{
  "image_size": 32,
  "num_classes": 4,
  "logit_normal_time": true,
  "activation": "swiglu",
  "patch_size": [4, 4],
  "optimizer": "soap",
  "lr": 0.0051,
  "beta1": 0.95,
  "eps": 1e-08,
  "decay_fraction": 0.3
}
Rows from block 4, named by matrix and row number. Rows with one number belong to one attention dimension. Each number is 128 + 24 x the weight over the matrix's rms, rounded and kept within 0 to 255. All counts start at 0. Numbers have three digits each.
# q: attention query, key and value (stacked) (model.blocks.4.attn.qkv.weight, 384x128, the q third), inputs 0-63
# k: attention query, key and value (stacked) (model.blocks.4.attn.qkv.weight, 384x128, the k third), inputs 0-63
q.59:119156142119125147092125131140151105140078169166104155123167171124132142120139128138158165086141116109111125160142156118153132139116104092130131141154106231141135146117118114123124143122153186
k.59:112115143158083117133158131124086153173157154078109138109153108089124120107136100134130096184126121118167104088196103075125141117137148154181130196152129178140136139084112110166134110144147106
q.60:134091132166128146137175090131135123136124111152088170116106108075121121113115150116132144153117134115171124138168194092148156119118086124103142137130111112125079117106105151122136108141136124
k.60:127125117154112043099086128115129130104122123128114112129153130131128147127112245107131139100104134117088155129135107155104121127076129140077134116102128127124141115140130119108132127075091121
q.61:151117148080135105112168098129122096175193134117133153105119148135128131125140143133111128176142177121103069165179157099131149141179118122107122163112166036105140114117121143175152120087168076
k.61:111149138110179101121130123134163074109121159136162125155130168144130144162140055152145142140155144155097140132110127133097144102130100139121087107119125152117185113150138172126109159124120156
q.62:147149156144113167115148143131113082117114147124119141086206137134121142101138126101130116134105145122115118094136059106131147115148145177134100124152118113150157134127114128138138133151118116
k.62:111157144123128141111115122142122135117139128152129181121148128141134159132121255131181118144132093166120142132144161127111141145124139133149114157115116182143144117121128113135113144089080128
q.63:174083140102075118116177111122115121146159158185076097123161105119127145109113120106117157103065199101143106111139119119097136137088164082190116162149165105104090140140151130101117100120129062
k.63:093161119170113144136101131124142083131054080129142119138120144148134133121127072139148091145159118159093158128098116151147138097103199144128070089115135137094168119143151118117090142128141102
q.64:127164124117095131159150133103084153134148161108143090108154097103146144088127107130124134095106136106182112141096085104138108062128098148126111117140148087167100175100117146154102127132118137
k.64:125120118145131123099110140123158132153094139175122151136161142121125156140120255123155117092125107134125150103152117138118110153095125165101103114113119122151116096130134119146109133131187135
q.65:093159128119107141128117114109106147140122137114124122132127108118133101128115140079136117128127127127087158100153149118149092117101102124138138108125124144140108145110177129103101124109199124
k.65:083136116104132169124159124129142118105164166081115122143088141134142135156137142126159122120112143119127134139078145118120126139141144158100113118140103109127139126147165113097106138157158144
q.66:178164125096136108137065115128112143124145125169144136139167103134107128112127150100138141163154116101082110119132111131145100169126133098112123118102114150128094097114083105123121120144123149
k.66:095110153145128096122141120119116073131126111099118143137086112119140150134126122133140089143142126085129117120125115118083088123132139126141152137127121171164123103111139144177142121110096101
q.67:123127117109149166153102132154125169132162096099149068118174153151125099140155146135116110135105146187123141145161134148116114163151120130118153122197118089139111155151149115135151132137141150
k.67:080106134134170108134181138149145135162149124152154127139138185133140109165158000189153151108156144179135151168092118147124133144122133160157163123143095161112122155158154116136126169122149132
q.68:137147183126138074139123123150136187129096123124136128165133131111145138132120085183124133185103091125154137131135137156130147114121123122097145141101116073142161170135095109128147154150132150
k.68:126095128149133140114145129118139121156101122153100131135084101104121114116134000126102130146143145144124104101115156129118121141133133159162141125106148110098139158135130142145117116135146088
q.69:085097073152132087140128137131134087143128105114128118116084135145099154100132113132127124125103160101148106127084143149118115131122119152168088093150139143122118124122113140124140129209167164
k.69:124112127160126157132101132128124148177115101165120119086145166137132147132138109163130104140114118134113132125129130159153087147136146130146119122065134087141132129143125129149177133106152126
q.70:151129126102093111115075127106097136104128114144118120135063108134113099086116112134152114132094086155136094059143165093109082114129136153142124126123136133173104149120117102122116088091144075
k.70:096139123104121108139159117121095120117117123107130159125119080134124108088114255098156105149067127132122108087105119094141121097155126117185107116119106124096116133085140131103123110117158141
q.71:156102167189112113105110146112127131127141086127110132128147154130101114117138145088147119126089130149132152154152177140146095134112112134061139131170101131103169111128100115157114131137101156
k.71:151131112170142138125126144142158139151109180127146123112085169123134133158141035175132113140122161130161123142127141159155126118139117159177114152157140122132119135144124152176143155169141102
q.72:102086175126120187155108114105130123099088137128114157114155083089152128109127124115105115157135088155179135143173130102085102154113119126132135148094116194143119135112102163163116122139115105
k.72:167171135111120091132148132131134119126135102089146136159135121133134131146131145136129151120154128117145120148089107121141132111136154141110137133073132130079138127134124118132155126137098106
q.73:158099124111125119155149123139138090118104098148126073132168145099137118150135139181128139182123103119160136139157109120116119106117113133144133150134137174112127092124158126132115125175076127
k.73:139164118189151150122135138155158154133157169165144150134152200132159172157151123174143132136165162130133144161153120178120140170120140152190148150110128137136135172174114128143129152151110156
q.74:120157129082148187132128142153139118089120118146148141150138127135120065131129143182112160078122099130126106109070144107115098134132107087116137095112107136157091165108068136149145132140129142
k.74:137092123113111162121108140121127111131177158141129108130145105113118130115134133129136134118145123134141121101139112111087156108133117144126112131128129125145100145106077132130129107148148101
q.75:098099148129139119123156122125134082127124098153115132126096136141101159123134156140105090140127098131151107099165108142121088131116115144112129111157116129134139087112177140131097129111109148
k.75:159152132107119122123167149137130125128136156166122165148123123152128123116139185127131134108135137114114131124121144134155127106140147154083105133123139145136130079137098106133084111120134129
q.76:174162134135119120104149119131111135140130118101126158095165144115125160108127106114147143091119156098114091075116101121150122119129110143124144138132151155142152088133120122151160123129145138
k.76:092093130139122136117085134113119102133108156094126137136097112140119162136124235136102100157155147158127138122126138136162110151143154132075142124140109147094109117121142117104142108110153116
q.77:115168115196104160094158140127111146162113128120123177088134156157113076100133103122119141095120160113154132131143158145146132106151161120164095129129155130127107134143119103164149125081176092
k.77:141101120113120076120087110125119146141118072132127129168078123117122112117123153117143120148094118163130108112147148112106125129099112127115120128150153142160127118114153129137118118150161131
q.78:157072089110110124118078141145135127107131102154137129138113142133141137154135197159142135097107159147100158163160088132113159165104147176079090127148149142168076095144170110127120139173167137
k.78:125132118102133108126192111109104162120132144097119143141110100080106142113121065098128120149135117096127104128147132104173110086169110124129145124118119144123127107116131138116117122114131133
q.79:143135140123165157139153157152148084100119166104132104122139135170134131129140125170127111113122097125137130134141114177125105132162115167097198121101121190144144135129137122127098111144127108
k.79:108113149127120119121119115124097097114122082121110154144139114124133137088113000113141137119135124137134117102154098093113153144114120140141166130123116084065151133112113127099119105164139151